Rows from block 4, named by matrix and row number. Rows with one number belong to one neuron. Each number is 500 + 25 x the weight over its row's rms, rounded and kept within 0 to 999. All counts start at 0. Numbers have three digits each. After the name is the row's rms in percent of the matrix's.
# gate: MLP gate (model.blocks.4.mlp.gate.weight, 384x192), inputs 0-95
# fc1: MLP up (model.blocks.4.mlp.fc1.weight, 384x192), inputs 0-95
# fc2: MLP down (model.blocks.4.mlp.fc2.weight, 192x384, transposed), outputs 0-95
gate.358 094:515503490471508530456496498489543503491484515546506535513501494502480496534474537430506515501501502514461476508445456497534519467502448474482545505520495445512497523505486488505526525494545506550501507478508546494454489457515518465516508514516489524492515499480484474554526504515518468475
gate.359 099:497504563457478489485460484498497541508518507494511495492465481493524468495452501520459504466500474504513510468521501527541476483557480530508564526499488450451500507541512482486536525498502470504483523542505479502525478544489484468483506511496482524503495543487497484500468509523517499476
gate.360 099:470510505501555494519477459493492477476528502464500488509484527501510510489487471524492458510510461524428476428493485505475502468534523506500541516512530497488523515505517529493503500531470437493480532460544482503517532529499512478498470473553472521533506491513527512500482514497512528515
gate.361 098:512507492515504483538444498435510487473519493508547524503533487485519444538511482532491497499480459499503484518541520467472498517509545491501480472492491505513490522507516496521523471494523482532526498480568520503506489491443462498505522461483488508459491472539498562527474514546472447551
gate.362 104:519540498536467481504495484483527498518496503475493471523474512506442508505488454521429513505526512516487505522477458418468486520461483558492502525503486495477531484503507504520508494493531506506535502446484509484518512476524481487519505529521529525529557491519480551474487490511469488505
gate.363 103:502523547501433470467489509508502502490535507519497522467493470520508516471478491469496503536486490477509497485524508496466481510449489528495490516490484479473485525538502513519508474486459498538528467520449436499501533533486517513533490551504455512517495536499489516472495511514538520491
gate.364 102:500533473492499536535498508520488513508495558508496524546476477528516507518466511531483498508513501529523519530500533508532490479503510463478523550487468512474496513492508476546523528507506498489512518516516450522546483513491503537503501515490522520485480530523502521545493510430508467514
gate.365 101:541483477538499495504519504511474481502466488490509507453531515449519499483537514522506494557506495502490498454528541536451469476458496552503487552504471507481497522490496472516523562528530473507508494484533525511496533500487485470492499514461516498462479484498544505533508507512466498467
gate.366 104:476502514514485515459484536466504505458507499493529510525542528437514525516491490489502503478471510498559509515549524500528508545484527489490504510528507476487535457477552524527446481523506494481514478499548497534514470472484554511479487533488499499484471473517488552480533518508510459479
gate.367 103:495498538475505460503513523467521521473502517534507512479478531511510526450470499489488515505496504517508491433467503477453544480487496458464499530526473521534509431520535496539516492514509523486477512493539499490519505476491494478503519514466494481470501533562501489510478494540497535472
gate.368 103:527496477476491466468491535527453456481496499534491481505503511487486505518487486504498511528512526493466434500519481500504476545506525511461507503533475542512466446500457493545517497472507522507504507495497515503503474520508505537465511484461498481543500516503483495522476471476482537474
gate.369 101:524493493476488510520444491468472530508499514535506549455500486507462505514484472523468471502476456556527454511555537478543507504480450464521483504507500483514555482474510526490492539492561524519486473433510507483503511551495490502518471491489504456502525494490473458523521510490530479509
gate.370 091:487555443483530512521504498518477547460495476514503457475510492518467495522481485494501498530461472543448501497525498463501476490463506540491536492516490501511489464454508513487512538537509535516470529519496534485517485511504456530490521517552533501561490460491488477497496527500494471490
gate.371 096:509508574526535529497457458501502509534489530504490506449496498476480483489447507474486519478491519462467510506524511488549520501485468510509516517506498483523486505536492420484451526486502494497463452464494464494469511460497511477493522491477463477504532533480501525536504502498513540529
gate.372 097:516516519459489507530509451493502494536565483488440498536478441500486549503510461573505524470526492493489518514501466483462503514496501539511522529542476501529480501513510443502491478543479442544516511524496477476520497503476538503577497525482484542510471506501486491488484536482514487556
gate.373 102:458513518532481470486514493543490519482498503493494510513457515490515531540499472536503452487511485477507483494553495511554499531515496507486492540487553499504504489490481485485474478501502458556525497523540539516462463497466500542513478460488527510511484495498495472484520505499527504463
gate.374 100:532498527429503479486465518497458507505500553495482486537465510470504522493471525488486506529542494484520515485521487507500502493471513494486533457508516492498539482525472490493468528510442505506525520508472497505430478532538487470506479460507505480499495546517525513478517516483483541471
gate.375 103:544476534530524504492483509546531510481521486498506523499549512517510520504499481490469461436483503496487517554504527485505474507505515522546499511527506447523482562464533505473512502502473488541474534489455487537472523492471488506514492521493443485548491482496487506576508507543523485478
gate.376 099:474480479504509512517507464550500509504473517525534516474518480468493515521523443488515518472490545490464484440486510502439491504524485484519503470503434510539519489513469521490491500477479510516454473527537488482495507492510510543471524478519459540499473489496486482536497511482469458534
gate.377 094:449495487497515491500485535520453519498504505489470497513473548550527486497517460490490465561451494473484503487504459473488506493473508481520485530546503510471533500545472499516501512470492492494543517503542503503511492516514500497509449462497482513526524475508487466494495501535513482545
gate.378 092:493509518498496525480493462509526521471488514501494506512458512501500524460496467540502551461551489479478479492509471500534559495512450537479480501499498493546563522512478512483513488493506495490477536531480505514517551504499488516551479530520486486500476512479488493550516517487476467501
gate.379 103:495499540549531492496506491504470502523461501447490495535479486477496494556495486560476541502522443463529447519491536459512528550503470491514517512546486546499532490486556558517503464502475497485507524483494530517507500518506514519516510480523525459515511536514512490455504516475496524520
fc1.358 100:508536475488487501549446521488485493485462529499453491508537497476460484483523531461515553506472442528476499515520486500496487491487492535505486491526488482518524503454516528521505483496500503523518469488493516537495547554484516461501494545508510447500497495484520509516464494533532533495
fc1.359 106:478509499492486497440479476486501519438503474466478493494472483492473495514507445487511494531534469517507521499500507488503542481478510501468540492523513495475513515521501506515521508483495517466429468516502518481510531513510498508462535492461502479521513513477521500526494496509533552522
fc1.360 101:499571464471496513513532486551511519539498504454512491538481509499485446540533529521466456471489480475477480514512460506500492455492487508476495501517499531474511499478518471518499515517528488459542491483541505495495464520498485464523456518519485492486542512484518497514499512512537462484
fc1.361 102:527472440520490554494499484504462472505504456512503510526479499499492509492484494510482471437522456456558506552479503526511516491535526468471526505542488506522498510495519489485499492485507526445516491472470479475485497528551514558499460489518513536469518460497496520525482463477507492528
fc1.362 105:562491472495550512486503499521495476499477505491498527529504474495467520520526488504557505460488463475508509518499508478508525467533510434512472561489471498469497540508467473543514509494537476550465516508472500549486512499509556468502550462475466446469451470513490476490508486517509496507
fc1.363 100:454531493473514513523490475496502484455528490500500528511541515497531477533473495482447473498538481482518467493497518484521513509512493487503535474507461478514466505493498456471494483474544488471496500472529502531516504461516520536499509477485513481471485514460530563499504518505497511516
fc1.364 091:493493492513465500476507478507498486472482444479521471464545498447508498467552484507496515543513492455509520449517477497509444513499463459519513480543482517508511496496494561464532463535501501524477461489464518479441540484499471474476471524507507469546504480502496471475519461534518500491
fc1.365 099:546515494504502487485520518502487519453474496508507534487503551457513485518528539513533488508484494455517548416499492542507508498486517534540495508523496518466487516519496480497497510520475497508502517538519489468502486529470490493495475523487474480504520479573510504497463516531503480519
fc1.366 095:461494492490483538484480515492543481465549485484489499453532511462501489540499428499491472511460493511484491506550478490488501478477518542511489485538529479482481560452497510475481463522515518480522529518507517537492509496508488509492542536491489489458516514502480483562519487506485472531
fc1.367 104:510557506515548500487524474476536506496494501495526511498512469507478474510493483471483476500484522485547495462506504525485535525496510510530520486523512501517498505503544507510479518500481457521464451509478485546445505524537524460442484512465539470455512485522486561512494516497478513479
fc1.368 097:462506484445480490476539494510503511473500498483521509541505491547497471489518495540460482527514491478535471478530499469507516465476501506515508520493494513532540542473533523490461530552489508505480500538478522495484511427507490468549526493476505499477492502492490508531451523496512471518
fc1.369 088:505448485448491486490486499488510526480503537491501494494498485480505519498503530525512499468489517503444506459513496513495501482499543498541502466493527523492518540493490448510531508506487508526527491481525505454515474505502457533468512496501460565524478496519528460439501513535507537522
fc1.370 100:493490557543500506486501531461524512521494521514516531482513501472511477499543513496455536493495497483518512519470506540473509515508514501496463523499454487521541534506493519513478512473496488440555471468472482497497496438490531500528483491496482517421469527452467524488493499487480498508
fc1.371 099:482483513514496516475496463489532513523487488486509454467516481506514434458512501491490504502531515525529476544493532497543480516503507520482517508499493498501501495486457499517490484509502442510462449496527525516512524487522495476533490495483503487504510509447487526522497494481532496519
fc1.372 101:498491513515487512496483539503546490471533501551478485512472494468469503495503526490483493477544491513492472480463507460471510447469487501493483516496468523533520497544470495506526488503441512487469504510515488506493506503474516528495500500551491491516476480514485509494528475508482509486
fc1.373 097:543528497497525495523490509497501477512501477517508508470488504477538498515505490522537521514530480513495503460492480485515504457530461492446493484484462520435501518513485472530572470476498498481516527487489507541524528503477521492527508478460491486485477495495484481508504453494488509515
fc1.374 111:484452550469472513493479485472477479508486545499500507501425513488433481482514527505527504516499533494490489522469514517506495508482525536495490487527485490445532458510446477486541489498491511465505517503476539536472471526516488473485470520482464514495480544509548496529506553553517521507
fc1.375 102:484470522564525487497515500469480508447519474466496537490467509518483477469514460516531457450497533495467507514511510511515499500524522504482498526501490493528462514512467484456503459494479507498478521464509519453467503485462519525500445526523497497554492456524521510539515495538539467504
fc1.376 108:474521534492495494466516525447493512545513479470482510524532477529475483486505478492542512486504505493476541505469501514532472516494510507544533530490547471491513496484481502496541509495484435461513493499547514481476523496527494494525480502553487491502486482472507482474515487550499504472
fc1.377 093:475523499546524510526495500482453486516505486509497475514499478543495495471500500483492421510532495505488504565490512488458476482527475488528470521483439525495517476492511460473490495492520533482500505523511498517494515531447523500486472510495491527525508539478485526504543512486466461516
fc1.378 100:526510490466531466458474502503546527474497509529525513528557534494492482454522492545495514478498518495453496510505437540516540487475487500470507508486518538523534497519457474518518507470515501505467514542491506516492530473484468534503491513525475518482472504472547513553497483476478506500
fc1.379 098:515501460513527545515484515519511484458521499542457511476528514535471492485540469434505525495512534496465506496499480510510487465499538494471506515491497476514490469467489458484437507508540503512522484515548496476532487503488503526481498496466524511499459496509549497536467531523514509485
fc2.358 063:526494536495525510470455492460505518513521547470542469478553495500444490482519476508483479518480525472498537490500505493494490493493522462481494502508499496473444517461490473515500508505494461477507510543506460474534489485500456478499488525483480504511520517527483506453508557504505477490
fc2.359 103:458510512489539500548501513504471477520500484522484515548495483541470525479477480502514516448503485541522470523511532514529480533475504488524505517511470503522521454470469533500486481505469474491534482496508496557531496476479451495463470543518507508545470517456545496463524494494538486530
fc2.360 069:543533522510485500472444505516517513541483531513468532525518483471521486471502470469491507518502486519511458494528480550483496524534505484506536474484476465507471583480446560472496512475487542533471507500490414492517508500502499482535496493504480524500521507500484494471475484479484556456
fc2.361 099:515477507494529505478497462470538522489526488495500536516503489487527497445526513472518500462545545511507488459507465469479461520499494505459533483467483487456496489505554489531550509505452515495512478499500494496485524497445498454557544509526509474564521501488541467498495517530510514488
fc2.362 118:514526544547451528521493472496484492517502525436508482485520478482497486500511476511509511467502475508445498460508470509495392507494507530476477466499593515485485485501534537468536475484543481500500520525448516517518532517519505531523488495512529478486481509499505520488509503487487502528
fc2.363 089:513484533520496504514554518486467527501473477516551475525453470507525498449528481527513511484497518544505520564486526515502441509510485505487477506499501526463481479511469499476508463536472539509502491495490462487487471492537486477491492554499510527461514492496522469525508512501494505468
fc2.364 072:530510514498517501504485570437454539496488500484509494517481482543499525534524489522445514510462476492547518497505528508497524484543476527496507511469447492502547512545536496519489528486501492496507478501519461484498485492502495545498491516470483500440525490544494484517478515508508490530
fc2.365 107:444505509491488533496477549505491502518503516477497441480470519529509497526516509528506510478453495536551504571497501496495541517543552482477508505513508488578509491491440486471534460553507489520521510504458491480469516504462514531452516471515499478514494537466483461474501545522523487492
fc2.366 111:535496504516500495526525483477488500478502470488496509488492477473496504481461498517449535517534467517465544539488502530460511521494480489493520501496478543526538467502433517508499562515478486525525510460511510494533437516513523481555472493545469501521504518495533484472500506510476515486
fc2.367 110:459513496524519475491447511528517473492525461490487501508450505468484495507475488471516481468570491536554521518534506525459530488555510501477503561479526531462530493545500533480498473471478462467521528527483506507486519501496499524467534515513486536529518505504543513495469472492532499458
fc2.368 096:504479511529505518448474536525478495487487494490467473517517501490499504465466528471497530511521473524531532489513511502440454511510498533444525512488487480508458447488464566515496494504464468490488528512481455464520521545483547506496495511544503470521526474439519487515506451495451506508
fc2.369 079:508541459452510515516493511472517512454505456518482460521531466503508517468487526506515469520475468463491517474502524541517557524504480563519554524462480524501558474532547410504478473479526460498495475552491551512497493537525466483481502459487546520509482482479457527490515514483487526505
fc2.370 078:562542478482511504471525442508478454486497468502478538521521540509491477489482512506524482502530475545526487512511478493493489504519495507477557483447518485452482516466515483488527501503501486488526500500499524498526468520475483463496517483499538474542537515531531547495514464501508550439
fc2.371 075:513471497519571496537469515442481487560477484473482523523509486504498497528461473530486497506470459504525486532484511477509475536478520454542490459488487507509506455495507507541482486490504520512471531507525456491541457519526456495533514516510485519476541505502468521492497528542488485464
fc2.372 094:510519471511513490529487498522507490538485478503504531497497524513490432496516548444455532508497501539485514443509502556483534448532488498488502490542513455509518516473518468446499479499463509501527483481502511481508503484513485494493488500542528499506522488490513493504484530528496526509
fc2.373 112:526512509527466466485547485472515488526513467481500543491447492523516516512515467477539532502476528544484501503487493530490491502547492486509524505509503526486550482491484529497494440522472441501516533491521519492490508504506492516490506528510454496510491490520509505516527506493512492493
fc2.374 087:491520503444482487477500455526500506495463477460500501550521493560471481479511494533499515490492532517501499462528487511525542515510488466528489541488462509522498506520510509498494491506536523518508477501506489467502476509484494469508511507485504513484506494504468507523461509520520442502
fc2.375 093:507503490480480512470518478482527555509466443514510543507488469467485529494534479512458527473511460486478502458474483510492518474505506522451502524499519535496492472514478496503532477476483479489485515479513511505527465466556514529476559496492531507504490513489502502479511479527493485525
fc2.376 111:484511487483480477528474545494485515479496529506476503523547519498532516517503501510524474496504540513530500457524480491500521543475501485468475471506436513475511502497520461500510514440486501491495483544537532494475476472467500494512506535511454493470486504545493484507484508461531530519
fc2.377 116:497467489495480485461503513559496514438520532543508497474530569467508481547473525461501541515487495546464521483495460531513497510525487514514504433514556497513521510541510487494497473506489466462523443513461511505515506493494489523519513481519520475482495508482537481552508494503465497475
fc2.378 100:487531485516455485506536512468538505546507489522504478529473529461511460473513452463487477492482487527494521476504529458535491495520515503500469516511541485492503526510531492498471467546452490509510539501459546473468511506519500516493519509471460485527510526491488514512509489520476486477
fc2.379 092:504484518472503501500496539465508479483511534518541488495483497481492513497506498498518457502510492497509464487458454507484472530468543509525541510510460510512539510532497485496528513533510492523491460524490510508453463485531474548499469507517487494470536468463511470453513443498491447471